Weights of a small contrastive audio-text model.
Model: 2.9M parameters, log mel input, encoder arch vit, encoder norm layernorm, encoder activation gelu, encoder width 128, text encoder width 128, text encoder layers 10, text encoder norm layernorm, text encoder activation gelu.
Rows from block 2 of the text encoder of a small contrastive audio-text model, named by matrix and row number. Rows with one number belong to one neuron. Each number is 50 + 12 x the weight over its row's rms, rounded and kept within 0 to 99. All counts start at 0.
After each neuron's rows are labels from the 100 texts, of 14848, where the neuron reaches its highest value: "tokens" is the input token at the peak. Only what is clearly more common there than usual is listed. The data: synthetic speech, music and everyday sounds put through simulated rooms and audio effects.
# fc1: MLP up (text_encoder.blocks.2.mlp.fc1.weight, 384x128), inputs 0-63
# fc2: MLP down (text_encoder.blocks.2.mlp.fc2.weight, 128x384, transposed), outputs 0-63

fc1.34:56 47 67 53 18 38 27 44 50 58 22 42 27 52 51 40 62 34 44 56 51 41 42 43 63 57 64 35 67 42 46 31 26 40 69 65 58 54 73 51 60 47 21 42 45 40 59 56 41 43 59 47 75 39 56 42 58 35 41 55 40 50 58 56
fc2.34:59 52 84 55 20 52 18 61 53 59 20 48 29 58 48 56 71 47 57 48 58 53 53 56 64 38 58 58 81 54 15 46 44 53 68 67 49 55 74 46 74 61 42 50 46 48 68 53 58 53 43 52 61 62 49 50 50 44 52 44 53 62 56 41
tokens: "chorus"

fc1.153:53 66 24 55 41 38 50 45 62 63 29 35 43 58 69 35 67 37 46 58 46 38 36 49 31 58 52 44 74 51 56 51 56 40 59 41 61 69 66 46 51 58 51 37 49 39 36 63 38 26 68 73 73 43 60 37 48 47 38 62 36 36 60 55
fc2.153:49 37 42 14 43 48 46 49 54 41 36 32 48 43 64 33 49 43 48 32 35 45 40 42 48 50 53 26 57 41 29 41 53 45 81 11 32 58 67 48 60 44 61 41 59 49 35 47 28 43 63 50 74 50 51 39 51 50 50 36 45 52 42 51
tokens: "3"

fc1.179:63 50 43 59 53 44 39 43 70 61 42 40 38 47 67 38 64 34 30 55 58 42 39 44 52 60 65 40 75 43 56 58 42 37 54 65 43 72 40 62 46 42 25 39 60 39 42 50 40 50 59 69 53 35 57 40 36 53 45 58 40 55 60 76
fc2.179:49 52 54 53 60 42 42 38 70 46 52 33 38 40 56 36 63 32 31 21 37 41 38 40 55 56 60 38 63 41 52 48 51 31 47 62 39 57 45 52 52 33 26 45 54 36 49 58 40 55 49 46 53 31 35 34 30 50 44 38 42 45 49 59
tokens: "echo"

fc1.17:65 58 46 45 47 32 40 44 28 62 62 38 46 62 58 36 33 53 32 62 60 37 37 39 41 63 61 59 44 38 67 69 34 37 54 62 66 46 54 41 40 59 35 36 59 37 50 57 37 32 48 32 59 48 64 34 55 56 38 62 37 68 63 60
fc2.17:61 65 50 50 50 51 36 54 21 56 61 30 34 63 61 47 37 62 54 04 52 46 45 50 50 41 52 65 28 49 55 59 33 44 52 49 50 38 50 39 41 50 47 42 56 39 28 64 50 31 45 37 53 56 34 36 55 65 43 48 47 56 51 60
tokens: "reversed"

fc1.366:54 70 46 53 33 35 60 53 32 64 41 38 43 65 45 37 62 45 37 63 63 36 35 43 49 66 51 33 70 51 62 49 62 50 61 68 53 51 69 42 34 65 50 38 46 37 61 65 36 33 47 70 41 39 63 37 43 50 39 63 37 55 66 71
fc2.366:60 69 48 57 54 61 51 62 41 64 58 50 53 64 39 62 70 47 61 49 62 67 58 62 50 58 68 42 69 61 58 51 67 58 70 66 43 63 63 37 36 52 54 62 45 57 59 71 61 33 55 59 34 59 53 53 51 62 60 51 63 66 57 78
tokens: "tremolo"

fc1.248:63 50 47 57 58 46 36 45 72 58 46 42 39 48 64 40 64 34 30 52 55 43 42 44 53 58 68 40 77 42 53 62 40 36 51 65 40 74 38 61 47 41 28 43 60 41 43 49 42 53 56 69 52 35 56 41 34 55 48 55 42 58 58 75
fc2.248:48 51 54 52 61 41 39 38 68 46 51 32 39 40 55 37 63 33 32 22 36 40 37 39 54 55 60 37 62 41 51 51 52 31 48 62 39 56 44 52 50 33 28 46 56 36 49 55 36 53 46 45 53 32 35 32 32 51 43 35 40 44 47 58
tokens: "echo"

fc1.104:46 76 52 49 30 39 57 57 26 59 44 42 40 65 46 43 59 47 46 59 60 42 40 54 49 62 58 27 63 55 61 45 69 56 60 67 54 46 67 40 33 75 56 43 41 42 60 75 42 39 44 76 40 37 59 44 36 46 44 59 42 52 61 67
fc2.104:58 74 46 55 57 62 54 61 43 64 59 55 52 66 41 66 69 52 63 53 65 65 59 63 50 56 63 41 67 63 57 49 69 61 67 63 43 58 61 39 38 56 53 65 45 59 61 68 60 37 58 58 36 53 57 55 46 60 63 54 64 63 55 76
tokens: "tremolo"

fc1.218:45 79 41 44 36 39 59 48 28 60 45 42 41 65 35 42 61 49 44 59 54 41 39 52 47 63 60 27 60 54 65 48 69 55 60 63 48 43 61 35 41 75 56 42 42 42 62 74 42 45 42 75 46 32 59 43 35 47 45 60 42 47 63 65
fc2.218:47 75 44 55 62 58 53 57 50 56 62 55 56 54 33 65 62 57 60 57 67 66 60 62 42 55 61 35 68 59 53 55 69 67 68 64 48 56 58 33 48 62 59 68 43 63 61 71 62 43 60 53 36 49 59 59 48 59 59 61 63 55 49 67
tokens: "tremolo"

fc1.352:44 56 35 68 36 46 30 45 41 45 45 54 43 47 71 51 45 38 55 44 39 54 51 55 58 51 75 33 47 57 39 46 36 43 59 40 55 52 11 28 38 50 74 53 66 51 50 62 52 37 63 45 81 48 42 55 60 34 47 44 53 42 44 53
fc2.352:64 50 53 52 41 60 53 66 53 71 59 46 35 65 60 57 50 63 63 61 67 55 57 64 56 47 57 53 55 60 55 56 36 52 42 57 50 46 76 56 53 54 41 63 41 51 43 53 58 60 60 39 25 67 44 46 45 47 59 57 58 66 51 61
tokens: "wah"

fc1.165:60 52 40 61 60 46 36 43 72 59 46 41 37 48 63 39 64 29 29 54 53 42 42 46 54 58 66 42 75 47 54 63 38 39 49 68 43 73 39 63 46 42 28 41 62 40 41 48 41 53 57 69 51 38 55 41 34 54 50 56 41 55 58 76
fc2.165:48 51 55 50 62 42 37 41 69 46 52 31 39 39 57 36 61 34 33 21 35 40 37 39 54 54 61 37 60 41 49 51 52 30 47 63 39 56 45 52 51 33 30 46 56 37 50 51 36 53 44 44 53 32 34 31 33 52 43 34 40 44 46 58
tokens: "echo"

fc1.54:53 68 57 42 18 35 46 49 41 58 31 43 29 55 41 41 64 46 45 56 56 41 40 48 60 56 61 35 79 49 45 36 38 50 77 64 59 44 79 49 47 59 34 44 38 41 70 69 41 40 56 62 55 38 57 42 49 39 43 56 42 56 60 61
fc2.54:58 64 76 59 28 55 25 65 44 61 30 44 34 60 41 59 79 50 65 51 61 59 52 56 64 48 68 53 81 59 31 47 61 53 72 72 40 54 71 39 57 57 42 59 46 49 72 68 57 41 51 51 44 60 47 47 47 50 51 48 60 61 54 55
tokens: "chorus"

fc1.171:66 56 46 46 49 32 43 43 36 62 58 37 47 62 53 35 42 53 30 67 61 36 36 31 39 65 55 56 53 39 73 64 34 32 49 64 61 44 56 38 37 59 35 36 56 36 50 60 36 30 43 36 57 40 64 34 54 60 37 64 36 61 64 59
fc2.171:62 62 47 49 55 55 39 54 24 54 60 29 38 63 58 49 37 61 57 07 51 52 45 51 45 39 53 63 20 49 49 56 30 49 54 45 48 35 45 41 38 50 50 43 54 41 30 67 46 32 46 37 52 63 38 43 59 66 47 50 50 59 47 64
tokens: "reversed"

fc1.140:53 60 25 75 41 42 28 48 55 54 35 44 46 45 47 43 49 35 34 54 48 44 44 47 40 55 64 41 60 35 53 44 41 41 55 51 54 72 48 36 18 53 44 44 63 43 60 70 43 28 68 49 71 44 51 41 56 19 42 51 44 54 53 58
fc2.140:32 43 59 44 57 53 50 43 52 20 58 26 72 40 48 41 47 51 68 44 32 72 51 33 49 65 58 42 64 29 45 36 67 62 44 52 46 53 61 43 55 57 47 59 47 41 48 28 31 39 43 54 44 57 46 31 46 52 36 55 46 41 37 51
tokens: ","

fc1.148:57 70 25 66 38 43 31 53 60 63 18 39 48 50 67 37 43 35 46 59 63 37 40 52 61 55 60 34 40 48 50 61 50 49 50 32 55 55 29 69 36 62 62 38 75 40 54 58 42 56 75 65 57 53 63 39 43 46 47 61 40 59 60 60
fc2.148:66 67 41 63 58 66 42 59 58 55 28 48 64 63 43 70 64 39 65 60 63 70 58 63 38 46 70 53 46 59 35 64 64 51 54 45 50 60 34 64 53 58 78 55 70 55 62 45 65 77 55 57 50 66 51 50 45 32 60 56 68 65 60 74
tokens: "wah"

fc1.19:48 72 24 50 41 40 59 46 64 62 34 37 51 56 56 39 65 38 44 59 45 38 38 46 25 58 45 53 76 44 60 55 57 41 61 38 56 73 70 50 52 56 38 38 48 40 48 59 37 24 77 68 70 38 57 39 54 48 38 61 38 39 59 54
fc2.19:49 44 36 18 47 43 48 52 57 45 31 37 54 44 69 34 39 44 45 33 39 42 44 46 48 46 54 35 52 46 31 49 50 46 80 12 37 60 62 48 56 39 67 34 61 51 31 44 29 46 67 50 78 52 54 44 59 43 51 44 47 49 51 55
tokens: "3"

fc1.279:66 52 35 49 68 48 39 44 78 58 48 43 55 53 50 41 62 48 29 58 63 44 41 48 50 58 63 54 73 50 63 67 47 38 40 70 48 68 35 55 54 51 12 41 60 42 37 47 43 51 45 70 66 48 56 43 37 49 48 57 43 67 57 75
fc2.279:57 52 56 51 62 49 44 52 81 56 48 40 43 48 56 44 63 39 44 10 45 46 44 50 53 56 69 37 67 50 50 56 52 33 45 66 35 57 43 54 49 29 26 49 56 39 45 54 51 60 37 47 57 29 33 44 25 52 51 40 50 50 48 63
tokens: "echo"

fc1.103:63 32 53 69 58 39 27 54 66 60 29 41 56 50 68 39 42 43 36 64 56 40 40 47 53 56 66 50 57 41 60 34 38 39 52 27 69 62 39 39 24 53 32 40 29 39 63 49 39 25 44 65 54 42 62 40 56 62 37 62 39 51 61 64
fc2.103:56 37 65 69 56 65 44 58 48 57 43 67 49 59 59 57 60 58 57 64 58 67 64 62 49 48 65 49 56 62 49 62 45 65 34 41 66 70 45 40 37 50 43 55 13 68 54 44 73 30 56 59 52 58 67 68 56 58 66 55 65 59 56 58
tokens: "dry"

fc1.136:60 62 32 62 36 38 38 50 55 69 23 32 44 55 64 31 51 30 42 64 62 32 34 48 59 62 58 40 44 46 56 54 46 45 54 42 54 56 33 67 32 61 58 33 70 34 50 58 36 50 71 61 55 48 67 34 48 49 43 66 34 53 65 66
fc2.136:67 60 45 55 61 65 38 62 57 54 31 38 65 63 43 69 65 36 65 56 61 63 55 59 41 36 76 56 47 57 29 54 74 46 45 43 47 65 39 60 63 53 79 62 60 50 69 40 56 77 54 51 43 67 46 42 40 32 54 54 61 66 57 76
tokens: "wah"

fc1.250:46 55 17 82 32 42 23 46 45 51 31 48 46 43 51 47 50 43 50 50 43 48 47 41 49 52 51 38 51 33 53 43 37 43 58 56 55 64 42 43 05 56 43 49 61 47 49 79 47 41 66 49 62 46 48 46 64 13 41 49 47 47 50 59
fc2.250:45 48 67 44 48 56 47 47 59 39 74 25 73 27 50 42 52 61 57 38 40 64 48 34 49 44 57 53 60 35 45 33 45 46 39 37 51 49 61 53 70 58 61 46 38 40 43 27 38 45 42 54 42 51 35 24 49 58 33 49 43 39 34 49
tokens: ","

fc1.343:49 66 30 46 43 39 59 40 65 59 34 39 50 56 57 40 63 39 45 57 51 39 38 32 26 58 40 44 70 34 62 57 64 40 62 32 50 70 64 51 65 55 37 38 53 41 54 52 38 22 78 60 67 39 57 37 56 49 34 61 37 45 59 53
fc2.343:53 45 30 18 45 44 43 53 66 50 30 38 59 46 70 33 48 40 46 38 42 41 44 49 43 45 51 45 54 50 33 60 56 47 77 11 43 62 63 49 55 36 58 34 61 49 31 50 33 41 66 55 77 53 53 43 60 45 55 46 47 52 56 59
tokens: "3"

fc1.93:65 65 39 73 48 34 27 36 64 61 41 38 39 49 51 37 55 41 45 62 57 37 39 47 53 57 60 36 61 43 55 51 43 30 59 37 66 65 49 46 28 71 50 39 60 39 31 63 36 40 74 67 54 35 62 37 55 49 38 62 36 53 64 63
fc2.93:42 40 53 47 55 45 57 40 50 25 59 32 55 35 46 35 39 46 57 45 39 49 45 28 62 47 53 39 36 28 48 35 71 51 37 51 36 48 74 67 54 45 50 55 42 44 69 40 40 60 36 53 21 47 42 43 34 60 26 57 37 35 31 41
tokens: "wah"

fc1.183:56 56 36 80 26 42 38 56 54 49 47 47 45 47 50 46 57 39 44 50 45 46 48 49 44 51 50 43 65 41 50 39 27 35 55 51 56 63 41 30 15 53 52 49 58 48 48 68 49 22 62 41 61 43 48 46 66 26 37 48 47 52 49 62
fc2.183:29 39 55 42 48 55 43 47 52 27 52 20 74 29 41 46 40 60 66 45 42 78 53 33 49 56 74 55 55 38 38 47 52 57 44 48 50 47 56 55 59 48 55 53 46 42 49 39 41 50 47 60 44 59 40 18 44 60 27 53 48 34 36 51
tokens: ","

fc1.258:49 67 28 45 47 40 61 42 68 59 34 39 54 56 56 40 63 40 45 57 46 40 39 36 22 58 40 45 74 35 59 56 66 40 62 34 50 71 68 51 61 54 39 39 54 42 50 53 39 24 79 59 66 36 57 38 52 47 34 60 38 41 58 53
fc2.258:51 45 33 18 44 41 45 50 56 49 35 35 55 45 73 31 44 41 45 35 40 40 42 46 45 45 50 46 51 48 38 54 53 44 76 11 45 61 63 47 56 34 61 32 61 47 27 44 31 38 67 52 78 50 50 40 65 45 51 46 45 50 53 59
tokens: "3"

fc1.117:56 64 31 51 52 41 38 52 50 59 38 41 48 57 28 42 54 63 38 64 60 40 41 48 55 51 35 42 73 44 55 40 62 46 88 35 48 65 21 36 44 74 29 40 70 40 59 64 42 41 58 46 71 51 60 41 34 24 39 67 41 57 62 57
fc2.117:58 53 48 55 50 55 45 59 36 59 51 83 64 55 54 50 52 55 56 43 57 57 58 63 62 63 62 53 40 64 62 61 58 53 85 38 45 61 42 58 55 51 56 52 69 33 40 43 89 42 58 53 52 51 39 83 59 47 69 53 72 57 57 66
tokens: "far"

fc1.20:48 69 28 48 44 40 60 41 66 58 34 40 52 57 55 41 66 39 46 57 47 40 40 38 24 58 40 47 75 34 61 57 64 40 59 33 50 71 68 50 62 54 39 40 50 42 53 55 38 23 79 61 66 38 55 39 54 47 36 59 39 43 58 52
fc2.20:50 45 33 17 43 43 45 50 59 46 32 37 55 44 73 31 43 40 45 36 40 41 44 46 46 45 50 44 52 47 34 55 52 46 77 11 43 60 63 48 56 35 62 32 60 49 30 45 31 42 67 51 78 52 52 43 62 42 52 45 46 50 52 54
tokens: "3"

fc1.102:53 69 49 50 33 34 58 50 29 63 45 38 41 66 43 37 61 45 38 62 59 36 36 45 50 65 52 29 70 52 59 49 65 52 61 64 50 49 69 41 35 70 53 38 47 37 62 66 37 36 42 71 41 35 62 37 38 49 41 63 37 53 65 69
fc2.102:60 70 46 56 57 61 53 60 41 64 58 51 55 66 37 62 69 48 60 52 63 65 56 61 48 60 66 40 68 60 59 50 70 59 73 66 42 62 64 36 38 54 53 63 45 57 60 67 56 33 56 58 34 54 55 52 51 62 59 53 61 65 54 77
tokens: "tremolo"

fc1.151:55 46 69 45 16 38 26 42 56 58 22 42 30 52 50 40 62 35 43 56 48 41 42 44 64 55 64 40 71 42 45 31 25 41 71 59 58 52 74 55 61 48 18 42 46 41 61 57 41 42 56 47 70 42 56 42 55 33 43 55 41 51 58 55
fc2.151:56 54 84 59 20 52 17 60 53 55 19 44 28 59 49 54 73 49 56 46 54 52 53 55 65 36 60 57 80 53 15 44 43 48 67 68 49 57 72 42 72 57 38 51 47 46 62 54 55 52 46 54 62 60 46 46 49 42 50 41 54 61 54 39
tokens: "chorus"

fc1.146:58 62 46 63 39 33 34 37 42 66 31 33 40 56 51 33 49 32 42 62 51 35 34 43 54 63 60 38 48 46 59 47 38 45 57 56 72 58 63 50 34 63 53 34 65 35 50 61 33 43 62 65 57 42 62 32 62 51 38 64 33 46 63 58
fc2.146:50 40 65 39 42 53 38 60 56 26 57 35 54 38 51 48 46 62 68 41 38 58 50 38 47 50 74 32 53 35 56 27 51 51 36 49 36 46 64 60 66 63 52 57 44 49 64 37 35 55 42 51 30 52 43 45 37 63 25 54 46 36 27 32
tokens: "wah"

fc1.174:68 55 48 73 55 39 61 55 35 65 49 36 42 58 51 36 51 45 37 64 67 37 38 52 64 62 50 47 68 46 62 32 36 45 60 68 63 75 54 43 37 71 40 37 46 36 40 51 37 31 75 45 56 42 66 38 55 28 41 64 36 58 65 61
fc2.174:52 44 45 80 61 63 58 53 43 57 47 52 85 63 50 52 35 35 47 71 51 63 51 51 78 48 59 68 46 54 45 38 45 56 65 57 60 71 64 33 33 51 62 45 47 57 36 41 60 34 71 63 54 60 58 60 70 34 54 58 54 61 58 67
tokens: "dropouts"

fc1.180:66 54 35 54 38 42 53 47 44 64 48 36 41 51 42 38 47 33 38 64 73 37 38 47 42 66 46 47 45 49 58 31 28 37 63 55 65 56 63 64 35 52 51 37 51 37 50 68 35 58 70 66 54 31 64 39 71 62 41 63 37 54 64 72
fc2.180:45 48 28 51 42 45 59 39 43 56 53 39 51 42 46 47 45 45 45 53 56 42 45 44 39 61 35 58 35 41 20 25 26 48 47 55 64 60 63 66 36 37 46 41 34 50 52 74 43 57 90 57 53 47 43 40 78 74 45 58 42 56 52 50
tokens: "distortion"

fc1.105:62 43 51 75 44 42 52 46 34 60 57 41 48 50 44 40 57 50 37 57 60 39 40 38 31 55 37 51 68 42 67 37 63 43 44 34 43 54 51 55 43 72 57 39 48 40 35 67 40 47 50 35 84 54 60 39 24 23 42 59 40 64 62 55
fc2.105:59 42 57 52 42 57 62 56 39 58 67 51 56 58 61 54 51 67 56 53 56 54 55 56 43 69 47 60 54 56 86 34 59 55 53 40 35 38 53 72 45 58 50 59 51 53 29 50 56 65 44 56 91 56 53 53 27 41 55 58 54 56 58 56
tokens: "15"

fc1.310:64 32 52 69 58 39 25 54 66 59 27 42 57 49 68 40 41 42 36 63 56 41 40 47 53 54 69 50 55 42 58 34 36 40 51 26 68 64 37 39 23 52 33 40 30 40 63 49 40 24 43 66 54 43 61 41 57 62 38 60 40 51 60 64
fc2.310:58 38 65 69 55 65 44 60 49 58 44 66 50 60 60 58 61 58 58 64 59 67 65 62 49 47 65 50 56 63 49 62 45 66 34 40 65 70 45 40 37 50 43 55 13 67 54 44 72 31 55 59 52 59 66 67 56 58 66 56 66 60 57 59
tokens: "dry"

fc1.74:62 57 44 46 46 31 41 40 29 62 61 37 45 61 60 35 35 53 32 64 59 36 37 36 41 63 60 58 45 38 68 69 33 37 56 61 65 46 54 43 38 60 36 35 60 36 49 58 36 34 49 31 58 45 64 33 54 55 37 63 36 66 63 59
fc2.74:60 64 49 51 50 50 36 55 22 54 60 29 32 61 61 45 38 59 54 03 51 47 45 49 48 41 51 63 29 46 53 56 34 43 52 48 49 38 50 38 40 48 46 43 54 36 28 64 50 31 46 35 52 57 33 36 55 64 41 47 46 54 48 59
tokens: "reversed"

fc1.132:56 47 68 54 19 38 26 45 49 58 22 42 28 52 51 40 62 34 44 56 51 41 42 42 63 57 65 34 66 41 45 31 25 41 69 65 60 54 73 51 61 48 20 42 46 41 58 56 41 43 59 50 75 40 56 42 58 35 42 55 41 50 57 55
fc2.132:60 52 85 54 21 53 17 63 53 58 22 49 29 58 48 56 72 48 59 47 58 54 54 57 64 36 59 58 81 54 14 45 44 53 67 67 48 55 75 46 74 61 43 51 45 50 67 53 61 53 42 51 61 60 50 50 49 44 52 45 54 62 54 41
tokens: "chorus"

fc1.324:69 71 35 44 48 38 17 49 53 60 34 39 31 57 55 38 62 40 43 58 64 42 42 48 56 57 61 21 61 40 40 35 46 42 72 35 60 67 46 30 45 66 53 42 53 39 26 62 39 45 62 46 62 42 59 41 59 32 43 59 40 61 59 65
fc2.324:47 43 58 30 62 57 60 51 53 36 54 35 45 40 62 38 31 76 61 52 48 58 43 41 58 48 58 41 44 39 55 38 60 44 36 48 38 41 70 67 59 44 52 54 49 47 56 30 49 60 35 54 24 50 43 37 23 68 34 59 43 37 28 47
tokens: "3"; "ring"

fc1.308:54 48 66 42 20 38 24 43 57 59 25 41 31 50 48 40 60 34 43 56 50 41 43 45 65 54 64 39 70 41 45 31 24 41 70 52 58 53 74 57 59 50 16 42 49 40 61 55 41 46 54 46 67 44 57 39 59 32 42 54 40 54 57 56
fc2.308:57 51 89 61 23 52 15 60 49 54 21 44 27 58 51 55 71 54 58 45 54 52 51 54 73 37 60 59 76 53 16 43 43 45 68 68 49 55 73 39 72 56 34 54 51 48 61 53 53 49 46 51 56 59 48 47 50 46 50 41 53 57 49 40
tokens: "chorus"

fc1.329:58 62 33 42 52 41 42 49 46 61 43 39 51 62 32 39 53 61 37 65 56 38 39 47 60 52 36 52 66 47 60 43 60 45 86 30 60 63 19 40 47 72 23 37 77 38 57 56 41 42 59 52 68 54 63 39 36 32 39 69 40 56 64 60
fc2.329:56 53 44 52 50 56 46 58 41 57 45 82 66 56 54 49 51 56 56 43 57 56 58 63 64 65 62 49 51 64 69 59 62 55 86 39 44 59 41 59 51 51 55 54 72 32 41 40 87 40 57 54 53 50 39 82 46 42 69 54 69 55 53 64
tokens: "far"

fc1.265:67 56 48 74 55 39 62 54 35 65 50 36 42 57 49 36 52 44 38 64 66 37 38 51 64 63 50 46 68 46 62 33 36 46 58 69 62 74 53 43 37 72 39 37 45 36 39 51 36 31 75 45 57 42 66 38 54 28 41 64 36 57 64 61
fc2.265:53 46 45 81 61 63 58 53 46 59 46 52 85 64 48 52 35 33 47 70 50 60 50 52 76 47 60 68 48 54 44 40 45 54 65 59 62 70 63 31 31 51 60 45 49 57 36 42 57 36 69 63 54 61 57 61 71 34 55 57 54 62 59 67
tokens: "dropouts"

fc1.82:47 51 31 86 37 45 25 47 49 50 33 50 39 48 56 48 57 33 49 49 48 48 49 50 44 55 51 37 51 42 47 41 42 44 72 54 52 63 44 41 00 53 37 51 66 49 44 77 48 34 58 50 64 41 49 47 68 14 46 46 49 51 49 63
fc2.82:57 53 63 40 52 62 54 66 50 36 70 29 81 37 39 55 46 62 62 48 51 69 55 45 56 30 68 64 51 48 41 46 42 50 43 44 52 45 58 50 68 57 68 53 38 48 50 31 40 49 39 45 41 57 40 29 53 61 41 51 61 39 31 45
tokens: "dropouts"

fc1.221:60 62 31 63 36 38 37 50 57 69 22 33 43 56 65 32 49 32 42 63 61 33 34 50 59 61 59 40 45 47 56 55 46 45 52 42 55 56 32 67 33 60 57 32 70 34 51 61 36 51 72 62 57 48 66 35 48 48 44 66 35 53 64 66
fc2.221:67 61 43 58 58 66 39 61 57 53 29 39 67 61 42 68 63 36 64 57 60 65 54 58 39 37 71 55 45 56 28 57 70 47 47 43 50 65 38 60 62 54 80 59 63 52 67 41 60 78 52 53 47 69 46 42 43 29 56 54 63 65 57 77
tokens: "wah"

fc1.95:64 50 40 55 37 40 50 49 42 66 49 34 44 52 40 36 48 23 38 64 69 35 36 51 40 69 47 43 45 50 57 40 36 37 68 55 70 55 64 61 38 55 51 36 49 34 48 66 33 56 68 65 56 31 64 37 69 61 41 64 35 50 64 73
fc2.95:49 43 28 51 47 47 60 40 43 57 60 40 49 41 49 50 41 49 45 57 56 49 47 44 40 60 35 53 32 47 31 26 24 49 47 57 70 53 63 68 43 40 48 44 32 50 51 76 47 55 97 50 51 45 35 43 76 67 47 65 47 55 43 49
tokens: "distortion"

fc1.131:44 51 30 78 45 43 21 37 52 53 30 48 36 43 59 46 46 42 45 52 43 47 47 41 42 55 59 42 53 41 52 51 39 45 72 45 44 57 53 41 02 50 43 48 65 47 56 84 47 31 64 52 72 46 49 46 59 22 46 49 47 48 50 55
fc2.131:51 53 64 50 42 54 64 59 48 38 66 38 80 25 44 43 49 62 70 37 46 59 47 37 48 44 53 50 52 38 45 37 52 50 44 41 45 39 63 50 66 61 53 54 30 43 47 36 58 45 39 55 31 59 41 34 49 65 33 63 51 36 44 52
tokens: ","

fc1.83:63 32 53 69 58 39 26 53 65 60 28 41 56 50 68 39 42 42 36 64 56 40 40 47 53 55 67 50 55 41 59 34 37 40 52 26 69 62 38 40 24 52 33 40 29 39 63 49 40 24 44 66 54 42 61 41 57 62 37 61 39 51 61 63
fc2.83:57 37 66 69 55 65 44 59 48 57 44 67 49 59 60 57 61 58 58 64 58 68 65 62 49 48 65 50 56 62 49 62 45 65 34 41 66 69 45 40 37 50 43 56 13 68 54 44 73 31 56 59 52 58 67 68 56 58 66 56 66 59 56 58
tokens: "dry"

fc1.380:49 38 35 87 39 41 45 41 47 49 50 49 39 46 49 47 58 36 42 48 45 48 48 40 52 53 54 33 66 38 44 36 31 39 62 51 58 55 46 32 14 59 40 50 55 49 38 77 47 38 69 47 60 41 47 47 65 18 39 47 48 50 50 56
fc2.380:43 40 64 39 44 56 55 54 39 46 52 57 55 37 49 72 36 75 52 34 63 58 60 49 57 54 62 36 52 46 57 38 46 69 49 45 47 40 66 52 76 59 58 47 39 64 48 44 55 61 60 55 40 59 61 59 40 60 39 79 60 40 50 48
tokens: ","

fc1.302:55 54 24 65 36 46 23 46 50 47 33 52 45 41 44 50 52 37 50 47 45 51 51 49 52 50 67 39 53 33 47 46 33 43 59 45 55 67 41 35 13 55 60 53 65 50 54 75 51 32 72 46 62 48 45 50 71 17 45 45 50 58 46 55
fc2.302:50 49 65 61 50 65 62 63 53 34 55 34 68 44 62 46 46 69 76 52 53 78 62 48 45 60 56 49 45 45 56 49 56 59 52 49 52 42 57 64 59 53 49 56 42 56 44 44 56 57 49 45 34 71 49 39 40 59 36 77 56 45 25 60
tokens: "tremolo"

fc1.9:62 44 51 76 42 41 52 46 34 61 57 40 47 52 46 39 57 49 36 59 61 38 40 40 32 55 35 49 68 41 67 36 62 42 44 35 43 53 48 57 43 71 56 39 47 39 33 67 39 48 49 34 83 53 61 38 25 25 42 60 39 63 62 55
fc2.9:58 41 56 53 41 56 62 57 41 59 67 53 57 58 61 55 51 67 56 53 57 55 56 57 42 67 49 60 54 56 85 36 58 56 53 40 36 39 53 73 44 58 50 59 51 53 29 50 58 65 44 57 91 57 54 55 26 41 55 58 55 57 59 58
tokens: "15"